Weights of a small image captioner.
Model: 7.64M parameters, 48-pixel images, encoder arch vit, encoder norm rmsnorm, encoder activation gelu, encoder patch size [8, 8], decoder width 192, decoder layers 12, decoder norm layernorm, decoder activation gelu.
Training: soap at rate 0.0019, batches of 128.
Data: trained on made-up waving flags, 48750 training examples, 21.5 epochs.
Rows from block 2 of the image encoder of a small image captioner, named by matrix and row number. Rows with one number belong to one neuron. Each number is 500 + 40 x the weight over its row's rms, rounded and kept within 0 to 999. All counts start at 0. Numbers have three digits each.
Before each neuron's rows are labels from the 100 images, of 14976, where the neuron reaches its highest value: "top examples" is what is common among them; "place" is the part of the image that holds the peak. Only what is clearly more common there than usual is listed. The data: made-up waving flags.
# fc1: MLP up (encoder.blocks.2.mlp.fc1.weight, 768x128), inputs 0-127
# fc2: MLP down (encoder.blocks.2.mlp.fc2.weight, 128x768, transposed), outputs 0-127

top examples: orange
place: bottom left; bottom right
fc1.73:470479456540484460445586501535514572445553529550469549474471511442467541524509508465475600469507479572475435508500587498492393530494508438527428492477467510521453466503455528518468486472548509510543498465495543480507440538514569523488500512454488526489540427417579485496498468544457473571538552539473525493497439499544511488464463478453479443463470491541558487549562561544477532493502
fc2.73:501474553483557506437504459496500446510582546496461478424543543517585457486499450582483494448459518449517476490379456488510568540443444478473538403511519538507539505432508525497520500503480479455498463498557489502479525501459522482465438512487455502504459514553525503478433417508501482460485470469472469450442556506535536414513543496474523557491519497548480460489467582538488423527452

top examples: blue; flower
place: centre
fc1.698:439510543480513458537492477439509496471540475547489574532529505440538488525479499559503462490529486519498527481453478555546483468533432578610486435494500409508466467501448426518468521496438477491436465474492499533475493480537511548551450488551469479613519448510477469451482546526518553564506519435516540558484554487518476550483474552525490523558481462521535517443450500503473385456512
fc2.698:481523408512477556519497536544519513504460569412462463416492470392536529522592445538461531483480508467482443470490511498518484431446542494557484478517435560443587536549479468510467545480501486509492507483520508526495484542502471525476563520474461610568524505514512534548507518538525565559461464471440552461545502504521484505456481450481433524523498496480491522439550492502536532564451

top examples: yellow; green; diagonal split
place: centre
fc1.432:509489534448504490540443515509574501423466454488506452405567496511498524451461454465518546516420513490452523444423451505512496518495477567605426487587536494487483526471429448525505512479525499458547486489502527451487504490515462608544491478504484509516519474491475466474487519565522507518498534448453518510434495455570454557520445542478502470527515433516468493452494476560522448556413
fc2.432:451486513542529481470493566467458455499502447479532546481455475437529478564481517460483503487503502509435510455495545458548423478529587416427474463484412478490550448498554509477519489559496488564512495475528504488492538562557543485442480501439493478526433501520541507499523515525530544481498469482481515423429559435570520427461492484523464520546457454527519584404496493494433514451459

top examples: teal; orange; border
place: middle right
fc1.393:523501545536460491530522411536374493537497491532459528473504412494490508453482559422452559463432505485457515471442465499516541497464611415513539503561494547448454533559539501494554545443502508564558430512556479551527557496498516503515543555574507537488504555474533517480515540533555490517493508532508490497484486503521539505476450515487550503544464527455407515515517554502467480531528
fc2.393:446488453535527461480441515516535436438468423538541427516453612447489451489516537545515494515486507518592487536570470555444488499468490539471582558502521490531494528481478466524432475512450529480515536535476516485454458534506518537475522547488446490495558545474456487483500392457496540587469539533514518447463446512453494470556527518503519521446492498553504539569457428498507511492430

top examples: yellow
place: top right; top centre
fc1.507:496521509487513459550525510457508435503456483481580524517524379407438497496523509540517517466486487470497439539491494478466528449473484523535562495407487478545435509529521552470540566481474487460509465474489550477500479480562469541515553495557451459537528463507541521502526587522509599471528487523444516507459455496590560522533520459464539441501557464448569573555518529495468498447508
fc2.507:468574528495434519550563478504492500470482476522478552449603602527508507494527516488443434483486498497474512494458593492449478549530513493480486481515438484427484439570528470451431550486563528598546516515462447573411449500495565514504528528480478440546464502496441462469482551514507467566534496551544453483501479490516470519508488513529480573455523507540461570480498503468472514500460

top examples: green
place: centre
fc1.582:562509467516510493480431480524485459520554477501507565472543557584446522499478591501532411507513521473552432515528496470615503472507456483442489446471516539470499446509515516514483414512529474522479546533434577460488519516490491473570485524594469506547471459495429486515572559508523550519431519518474470508459494550471533469511495525475457484458522528448457543464589507503473449497435
fc2.582:552425504525452477495501504488562532470528499406437469577503527470554527545516409475509564491477494513483558449452491493426466507497539538488589485530536483435492497512461548513553511509454503443477443487594477474537526510485469535508519498567504498509495542472528450467436424464515475500485439510440415530536492523531508525472503518393488571544494453521604517493495490552476487474505

top examples: green
place: middle left
fc1.421:498469534483408487494540505569422498515436453477468533533564488560520503417507570477452533552523492494522470496485567527518484480511507530540513516490458512473443558509479495521555395551544520532527528515486463430499489530457524470458509468466571561572445466509539551486514507493459521419498585405544546497524473545513461563543521511461549452515545535525450497547462494501494443554495
fc2.421:535508498458492443511407482495570491467532520563479415445466496399539513544544451451462539478465469561541574481538485545526560472512510515503478474503525565538476513486536525454515562503474473479539492554517588580494460495550486477465488520451500499530505554453500494531468550469527456538408517564488495455539475502491426460495523545518544538511487472539541532410496567504483475413490

top examples: blue; purple; many stripes
place: middle left
fc1.341:476572487481433545492508560495460488495562540460548519500578550506484489503531504502525507491455548457468536557491464486570537486521467464633476530470494487534475499437457480490538491471477545477466455502578551519491539470444482446494483474456438569552467538504566506575495465491494499465514447453625538530493458442512494561490504488459530540507474491468548559491501521515498454480606
fc2.341:500508476542484538530516512422512450498509569495576457465431574549491451501532511505486517498559515466473566458497512493468500484464472405553575501439544442560521444442534526469447527464545526478464416483509511521476485445537478526480458498523518551438516505548469452563497533572428459584509484458537597493509498502484531520473506457460499553534546529463460468441473563512513449502475

top examples: teal; blue
place: centre
fc1.766:549481461497516488461505466547573496416422546509453497523514537502488493474594465520492509563469457579555474511576474480516498510477465511443530539522595537526516481475408542493456525484509555455575495589548491545530497499474543511463543567469444528467488468512564534484534473504525500473548561570521434469442446521524459466439505507481533475487475481534515559528473497432554471462470
fc2.766:475468576483546490531507436509469445534484491500468486533496490590513549486522539519476483488491526412551507510515547572408499531483610414504503444524445462540518508482530438555549473474451522481501486442478420539575495468520483546501477514509497505489481446508485475434521520480522465517422486526503584540515517476533527553554424471564509517480448535521483525502436568420520523536542

top examples: teal
place: centre
fc1.660:529470555464534488499470478418517438403465499541521463544548469549561559496538516465502449558505529511464517459468472484461497516576498509492509550492465457434341405553520515476474491497520480458442516502535474482491496495463507474516463509490539466480503549472483552515496464563465483531474519463578461508497532551528481529497565553499563482482466459594577528514545458543509480449502
fc2.660:479555476444465495488519517435547529536489402423444461509438497517505521437461532483437580425467514481484560485445510533553590546462512513407484530512532469488500491515498516504500460540502465457507555471525409516541506544509471508500470516534454531486550449540486534514517511473560433414631487491456508510467514511505479511445498481573482489507471558516524453497558440453508503496494

top examples: pink; diagonal band
place: centre
fc1.679:529400551451464493548513534485501535487544498557507527480516481529485540503454455412491462509530526484458477542466450509499492505441493550472460529457438458472447407455498522539451497443444466541517524535528490494545503554436574532495470528488588450522459516470478530536544461515478538527494425530469541563471460508589524414465474559440463493480502514487452515557530449489573489563516
fc2.679:486495418506538576499488549500488494519525517498479475549492571467510500459522482455593513556499535523496473480486562470528511524477512541521524531526555530508484507486547469512503457505518500536514453487579527550507510446537459520581547524419464510563558461400542500439516441524500520521492439486538509538450551477476483594535501551514521468477631489573489508412430552539473493517471

top examples: teal; blue
place: middle right; top right
fc1.428:533502552479473575554458417546492505542539443506478556471540503575464539471489560483512504532527511485472567534512536506490503435426587467426445543481473422507522500534494498494497468527435503564575484433560587521472516500488576508485492478572489488501472527496546437513480477511498499494519532530562521488471413476556518494480561468443536493470519438461474494507468519418514435485562
fc2.428:485540415452481479485556511496547573501474454537451479586560457548507573535499503463521530460480551586430466433529511487447476527462476580525496465493474572488579574501544475458425525515518511487518469511521510502500547504524515491502525501567545476463524443499495501525429482479452543509508474495531465455560530524465450430480519485489495513516441567515436543542548440606495521476516

top examples: orange
place: top left
fc1.371:517420526520559492503481497532579518548519498528499511528517512453468467517536532524511484520419444564548522462429436456496483481470531481501472511516480472469470506480503494528537494513505510513423524461532487441557470483487521529476391538448549447468512512522498565470610509566518490472633468434518443564482426546487492407469441527455528472505507521529512508540483508553453528537459
fc2.371:498510558535486515443619487455528455525503517534537525445506524473484446517489517557519520551508531492433493483459527546545499570523489462515541492501510567532488481497525468438482506546459470464484444492546470501516490529493450484531518562502454449550469507398473516487511480550530549567374608521562513397500452454524460511574522541503482572480484456524503528493457531471544471515510

top examples: purple; black; blue
place: centre
fc1.34:547503490577504586465456539498486511511557489478562482546512456526504494528473487585499457435534477450513523513448485468482537525519510554467466556507526500513532482489548540424522445503471462558497468507492474556521475508445489502516517478483491384522566467515539501512596539456513501496569497518513458524512450478490587523510560427431439436491513403510538539557553442497445510444481
fc2.34:517447451487464563476561523497453498477521489522497530476554546511576546511537585454493458488489464511471487514465523614560528493481530544444465499437518483537488477520548412482542526507479482520550403586495457495437589504471479504489538506485489420458447480471539488545556513493497519494576489508534445431545496531524458431489514555517537505486550462508426488508550498503432539552509

top examples: teal; orange
place: centre
fc1.261:492409514626536520524499521559462510497526486510425492473460493477510550426500488422506498495516450565496523527550482543557468475448490468474471531431547489556491458482510492606546449479533481473524418586492455493499497578562450516538504515490496537495530534487470482483455564489484498464539494486446547510561533559498495524484546429472532434515489518526503518438552524541555446499555
fc2.261:553526470433468455506579462578479442508510470550498529507508573471429464546553431501410492506483527565527498456457451515522513553532575489471479536457514540575536443490519517402522507520505506536483540408534451484577475474495567482431483471480540490474485486440475473513543481551503472612443537517463497543491458504458477527520538462456547532508491542495494462457495456477496481497517

top examples: red; teal
place: middle right
fc1.89:499532530412489551421424459502473485573449490458503499447466568469454483491552412522527463511465498515485508483480496458452510515473486554483496480527527504484474504541481485457473478482524477500471554471498497530580530501510412508487488515483446394449415442567548517540496462442530551425448424563486553481477516491497493497513468508507543502444446567530457504516576466527588459511485
fc2.89:533442509466432493488556442508497521509529476455475406500480514493441483514490518456570488514582475504526517487479492509484512487519497545512512546531506471536509528559450442445575546575567532467471504502530522486547539513425595471509507502456476548485575608456459482423547446463572547516475517514433466538518469524529552510463505539430488482481525483448473431522518506467495467432437

top examples: red
place: middle right
fc1.7:566498530439545464556444481493490494545540475473488438521541479534448469511475562478449511515449502460492571571441599449455492541485491482506550522501443433571420526604465475478493449527512521450527533566526528457512488430511553501567492517407548478504516458520535484476456498464477525470533463525484529573548487519509527508542533531499532451487476464465544455582499481485545467535533
fc2.7:458400402534495469496492475554528498533555446501563486543498510507490519480503553521455499513537564537544447509516446532456493438522518528567448491489466471408564502560537520459506500488525596427506432515544503547398536478493546519467485432450500508482498525499498615504421500536526478492514547555447463476496529485511540560506535509554475519475456500447537442495506491469479502524487

top examples: yellow
place: centre
fc1.484:541490469514558518504488484491506602507509436509552551466496480457563476505567523500480497439472477534531544481455507456502558512482549498444498477520518507572533408493579535447539465518466537493517459534443477465470461538455550429543503482488614546424523516474530474525525469402575521506501541543500521529492505487475523501501381538484525493468495553540526508542428465506532461461544
fc2.484:491515514409542444492457484488515492518455548447439506514475495445494488509504488492485538544515485471551430490454524533481554481484535511597463486552465490411554510468458419550442559494516501454477463497451483535535511528518429506502576490509535455516474520528487565553536565499547488509439476501565476434501587582479450533549501488529539539459499488531522514475457517410492504506390

top examples: green
place: centre
fc1.697:492514499534492604534498507508551475426522464479538569501515479465488438508500463547503533529512549495524546558552438414522487460473467537478508478529536463519471454525493529516490534467468490452460545487532517493501426514484439531415442485594538480546453614583472536449529497495504581477491579489486520443544445508506444523504505463519520516526542530590465566469478486558467510514511
fc2.697:499468535487561404427514426444471562551537557508526575447397431534497501453484573522552487429510485438515530495485506459508544444527502477517536484554466500523531491494531481421507458480500487499473514503533557462474563498467594460461522498442502456478492444495477442510518474458501505579517453556461508517492538496493445446546455519475461475500471493491519445491551492479527404461541

top examples: orange; yellow
place: centre
fc1.631:509537501612491501409563544429474481492527485483545453545471521570438488477500535528520602452470438469504555448508581483425530497535482476509476475508551567491559524434453558462526492528539492529451568488488504472499490553543497521454446483467438531509475479444516496479440521452541479482492501496491401452489498488443511510565553487531503508529468480542490471466489552476512404514522
fc2.631:490471559469500489508451460522558616531437504535544479508555457508476555498496465494460463541491445558499515453546487446450524503522601564536507503492455446446552485489505418525500481455486531473493512487592513466538513515460488452503473584460528508452470528522456575489518478520566509438480424496464588468512506517535522494414427539486452466486509542444521515480460506431480525522521

top examples: pink; grey; white
place: middle left; centre
fc1.516:512488478570535538518492436545451533528537519517537504552432522451451512539544432440435468483489481483475491513574483522531524554520486448485461530563434474422560456546484503535458533517545499516467405499519473505525546493522561523427510496508477534537490518459460506496500555573517467493454487535482575514527413571503472496499557470561504467607542520490499561436412510528491524512516
fc2.516:532524465494466465480517435471557428540468509507498489433555527567528468530576522526486503547465472525542524459452523519449461528526559471573537528421540557572495543565458478482495487468451542500512581509506505504502550574499476517546466481421554539482517517507498533452499471424557526482524478408469539454529502509462541470472478439542534551490496492511480451490546484471573406472435

top examples: teal
place: top centre
fc1.486:488476518499480598498464550529575499515454541535484535517522486544492491479469527511512503592567483469409492432546527545494439468528458477523492523464572444489460533540505448508526544414464516469508490505458470574540445596524518470510489528466593461453502408535518551493468530467490505563447487450568455511530497485514479468440526487497452507547554473453468541473521471583478489514477
fc2.486:494490509527507391545554461455445502519532447509532523480477599468502453445518510490469499373448519458456503495452524524447488543469501473484548446543486463480499450548494601447505473512548504470476525533459450548454522485486508495425495543472474491529525521445502440551501513526470529406524543529495522413522454436524465498553524501557476482474441456531501526496422469467506569516516

top examples: green
place: top right
fc1.734:541553456538492526588488494525533476451535469576491447508476490512493490492504569519520508563547530458524508517563467479503453517555560461475481451522597505569549536522501484479493487475462457509538552505554411499514400547492479530504476515537463562560396438538513491508453511458478564459510500501493463518585520540430498527464479541535516544514584504477509531500474428483504554551548
fc2.734:496459541500470480494554508417499443424494504445590551546554557471469471526490399488515449533489495513509473499478537554508433505467454502531518516454525482448437577521462426489538484509482518505514520531495504622505455462522463500473491492458446529438497501494524478493562569497521455485460561421572497508459436469487504512440435590499506550534492466462521536495560513509491492440475

top examples: yellow; border
place: middle left
fc1.509:450548541563491567492438498515567530456487495546512519512485540512522552487500494480457502553472481512531398504524469487546507519457493521476436481458608530531421523540511503562416466537534443479520479490521462512434499478516519470501558550440490472531454545469495473560525472558506507447479489513549503387506511476448489476508487539489579455434560513541455489513482404424528464497532
fc2.509:508484555503449474566458472412507500499440454488485507486516477486473513495557460491576519478491477450467525492460463508481481485522530526508524534498422500513539513474492538479526524470459526524511506509519459622526575468483460548481435455548573571425541507401519505485490503501445514494508530432503551485579551461537474511423510552490502534554440552428544472474479539589575488521466

top examples: red; pink
place: centre
fc1.627:431569534536500500488448508548544501444493464557483459489493472533486493467474484541522453493475415529575551421487458513529529526453460515511475512493472458446465580555559489497536501527457523541577482520529529498506509482530502544532511511484475453590510457562414538484523537476460489441483581452507487474592445516517443428484522513423474461574474565486542501561436548515494501484496
fc2.627:512476544480544485471520565502461553549443519501431518503448571465481493543491565502439514515524506506398501540412527518536424546515530505525524488506511563486554455483485528459519476511527503498496541596467447586506463532509451565524487491519530496463474523503554548486555486442551564498529575533543479414549478482447546447454503559497543517548517445443502497454521550497462427486484

top examples: orange
place: bottom right
fc1.56:513455514546506410467497506467489570486524446455429477475453535484501567507468532457512556508498517453549450537536499460510483540443480550542474435529429556523501558504535504481473488492541476504556524437514502539545432399531493465504507496568496531446572517544501490467435488470479479538515419493558546480461480450549586549513588488487515555499495558460450464554457434520503474515487
fc2.56:531492535498549510545518496508430431489591549504541504529495469521480506524497496528491473534504463503503515457465459436497584501454496494489539490518552506487543423505404504493485534482501513510460513535452579404563512511396566542516507466472499434502458500514578530506529511459536543472480574529472428512511533575437490444489463550482524441474530497579536484453545504500543569431458

top examples: red
place: bottom right
fc1.368:486419521485485495504531422502540516437498475564517457499490476555547541486499456526444480457511474514517486454527452512518580455445476495509453510502516526490560553492500490491530487474497476551451516483438500555564472599540469565461558493489484513553464492545507504465536521559530509521495524568531435630471494469496434529524498472487432478498519550519553470534457522405514378468482
fc2.368:487457518556561531495469507483484551500514549451566466566513556440453586581498477438512478500493514491488499522604459529486513529459569436481498462500485516522424499482479431457548462516507436523549488516471458529550492562491501494504505518495610550512559552537528488528570510490487424454419458456450484477476527523530515536480471484504472486558548448517496476487467590462543493436482

top examples: orange; grey; yellow
place: middle left
fc1.406:494496519490453425396542533489479485487510524524495522518526506431551473498559488552386477487492552489420492450446480480496551391506510436505506443473564517510495469540488489483506518455512454517556480518491532466564492501569528551501533540457528502398436545521533496474509509531530497507527510512485424536524472479428550472449497449477514488513440544507483573504461487410504463452577
fc2.406:396495538506532596519521418454539535499505500537553438541517528522414590537466505442536492554529474429551510511450476549520499502507455490502491522477471481423564526483541463459471476501473556548489532495462504519541474480459508442489496486541540529514502516532511559444431500519498477476386577445462423498467538530536478467517517471515432488501567499549500536549505485561476478447499

top examples: teal; red; orange
place: centre
fc1.425:519482483512435535508437399484505476462520479486450498462466497508584485499533496438460492461459496566534417613441484449530525538478451542506472383474559553510447501438579451559456486499479577517501449517492451492560507541495465476469502494463511550506498524524559514502458503481499502539512499470460462418542531452549448538524532547501533517546444474526482489539494480490537437471473
fc2.425:485449475499511522546577489483457449575447529499561526549539519493508486580534485467454454550415484531472467493567462518513404470472470470514514504503543472442528506451492442521513460517549538536570539538496538532517442530455491541511455484512503552502441505414460520465493488415531509585494508450498534527488467544460503555615550475489566508502537506484518550513407537464519487510497

top examples: green
place: middle left; top left
fc1.162:460473547502494567533491497467516455463548447524500558553504456535518452530558488443491527478484444527527444472512565492514521518457453510433505512479541528493541491451435466427589450529488483493475522570544526565503476530504480557478480492531487509565535449498561547492467485481534510545545377538543511494536482529459435503477534449521561498489476566454516541555496474516564580513397
fc2.162:583494515572461539485595513533389563462460470471536480506464520469497534525418470537485419618501483516508485492515485433482530543526560468511511525451483544560439512516506537515508514493497537476522491477529493454520538486477495472513507558461555522466490546505456461585562553508491468414496583517482469491511555482521470470492454473484553447526495446545557488449473476536475460459557

top examples: yellow
place: centre
fc1.656:495514519455492490477506517435460457516539515490517461490541466491530534527462433462403517474491523444519433552465504529480497539442470550439478496538437494452557469483491493518470530520527523443570530518433517474438493505566434521503585520490512559489463589557496436492498525482531490513526511612536508496502530414557547496504587547431590524557513451529513510507545538484487465536495
fc2.656:534513514493576496553488481470497482448474478499473516561483496454518477489491543552507523495551490482485504497503455501532519562535551572491469507548614531514433533504452508454553555439505528517506515615486483480550538517444489450478485510507541422483530506495512526528435476488506551464464599395532555449552530466515441451542504546507423498555468424495491563526455449551492518463512

top examples: orange
place: top centre
fc1.566:484559476516515466531481563459516471499553496508472444445478504519544531488517472481567421551480493486538476506433496519570583500596498448487532524537547535495559494524492474556532419474521472570476409575572501503577453481536590533547499510436488475462552458496521552507498517499459457517431509489494489471549509476478510447496519591509480527509490487547491516523476470441511522523395
fc2.566:439467512516462542417573513531529542483454505532504451474538520507439463536480542466429574413490511461530533490550532599497501532569509433441470552519544527554412484477548551499530474535466474524500463526440512567515495462544488565521514464545476533492443573459498553536538490503493565456588436493536498560487498505529477551479494445526481525453480550494452457466484500475469484507515

top examples: blue
place: centre
fc1.459:520469506481534524528465542516499472484490440506477474480501478482501541573470556493508553538483558455502446461459554472507498470490502436524546536440447578494420517505503567550471472548434527524487411477412486488466516428501524521427473487551563481515471532551457453483516453448397503594427514446486542464497484594526552568476556499456482456520539500478512505498478453513473481501498
fc2.459:473541411462442521517468476495521490512556476465453475568540476497467503556548519480491497530493505486426509478458477496559451506470467511500541517531502455518416454496532442425547550456480449518519581520472508498529523489525418555482484512464516547516513536483493523459544478527448437569493486466454451571542493528495481516483597510501478486478426447518533477561632465541510541540419

top examples: red; white
place: middle right
fc1.329:565506488484466496502422494586480489483503437543427562467506504518506469480540531524517508501487456534526492506543537533492529495523495526505478392508579471494509552495534416494519567491512546484526496525503421493492505540515419502560434541431489514544521568493500502481555492574521534499383545497497469471484464559442473530484562474551572478533454533484482486440534445477475437589514
fc2.329:492522527480560460476543565523509480486515522507590511505463501502566490514505423557409482441545415425519519479512514491506469461469484516498536438502480553571494456447409519516514525540469474534483504515502546413454499541549552600457535472543481469502541479518525505550520505437528529469512459529530521457498546453556534482556472508395459549480553502521532442434501501522520562460493

top examples: orange; yellow
place: middle right
fc1.60:490601491473574519493465486474476544492493476482511527522401562527472508509493480412498458469457461520499529535516553516497521551499453494515554478573506453472478561472569441467490507463461534503523487480510517500477448511487540514576460463464500520524471472415541545479453520543534508495539504494567536611479441517534550475549560452524530549552452555480527619497536449523476560485478
fc2.60:526494501480447508518484434472550502567550573484558531447512466492456535450524495573499481483494515484570456464533509385528517480453492535452456507494504511550462482425420501530461509541517471457510426510486524508452525411482502557497508540476555427508520481530486531557590416473481512503459463482483411485513543513491480488583444482549460476476569533503494493548481482461490447459563

top examples: blue; yellow
place: centre
fc1.587:480489512503514569474588517518548555451452486482473563514530492521541480549552556513445504530513443488474508496471538431475492498522501480516553517460487493521509493518477475502485449450413585529492450577441485527536504473478458516465581529635519499505494585500476581471539466390488479513480500476548452437492479475508552470480430426512565488491462504522495486449522453464459490531475
fc2.587:518492469513559514623512482551469467432466501587551531498461488455549564495489476466542484471447499449478572536416454492483515510405507526479521503517508547484493452551459494468543512515496491529452504469552482516543445503465520534458502461487560479527499541510465482500472467578523466507549472476571576493498523510512529466435483434544464437592537535524508598516583495505553482527509

top examples: purple
place: bottom centre
fc1.508:513492514435530527556519472478518539454555514549513549495492539418507529493516490504456566531487489555609449495466496483553424522486498602494479518559391461595490555519494464425490498524535522538504499497548507479510503541487500436516499503486499472475487517566442435456477504480502511496507549510572513434487521464483461556535488482430471555533493449477464480531481622575479475490504
fc2.508:516506451514522464436525435491534555537485433413524422512554475523448454534444529522464526518530398478484444463473543465462539517509529520537507569504584504481528467540483532487480514492465432497553510503514490547486524497509518467460483550564536520460455475478445493485555523484493480524545554528554463531468501478537568488461505579479494465509640417470518495515572449472476478448476

top examples: blue
place: top right
fc1.534:542500541484488527545496512444511549508496559504519417498476486442448483517504511498488462549471535466551460545514501464593444436491517510545488458538520505549506567524552541557499438525425496473524450546468526572513481438558540561513540480525520555498597510564495473489551537527486473510460482557595508449475463466533509470474481480525478455486477535442576572464564503517404513471524
fc2.534:502516611494496494512452506527479499549431464510434637526561506519474534491526525511576468542479469495453539447543529517451512553538522495490538511506492526449465489513463515565528515452493525548466547489516457449506534523498475383465467467541567477499517525503558498492546470485458451560489481499447493592511471472518592510477533500503508417562519490546489442549477504537517468578469

top examples: purple; blue
place: centre
fc1.388:459459524517438492556456521544465493495522482448452488440544523594484477505551459490470539480445546483505531509542535505534484584511473508504441570504518509511515572441407523532446511463408529412484500413506552544548441502418482485488450505490489497505426544563517541569471496514499484474454560500446522508467570463546538465522486525561521498486476545467525552483493497531576507531512
fc2.388:505432521509553508518547473497515512554482559509471488526494509533516448488418528420498501508551489493488456583527547420577492403438542497444457485485434464490499460517528469514453502479524468507502457495489547534530513531496557484473502594565507525472487526393467465423477572508538517432582429455470502439504495457468488525442514465582505545546542493511491482462559495527507473508488

top examples: blue
place: middle right
fc1.706:493506567461555489546480510502438487447493545560473491502510422498536472490496515606538538432528468471504524513463468409468520512465499497498437479520515535512495528528555502534499518506537387412468463532519553509496518495474490476445550518528478491549486534466501497482489485452457490529446529463485449495512470489415466491518431581455515443514488558619604505450518450558537462505504
fc2.706:510593458536494506518453517581538499435457541532517555471528535536528481498560467487496490601529577567525516475545542586542497456486500469528498485475520447509479501444528567545533503503478516453471502475525455519501500557567532529498498556536491509463508532530469431471526485555452528512475458511623576450494455516477546551497528416540479516500519466429494502551557459481444459545505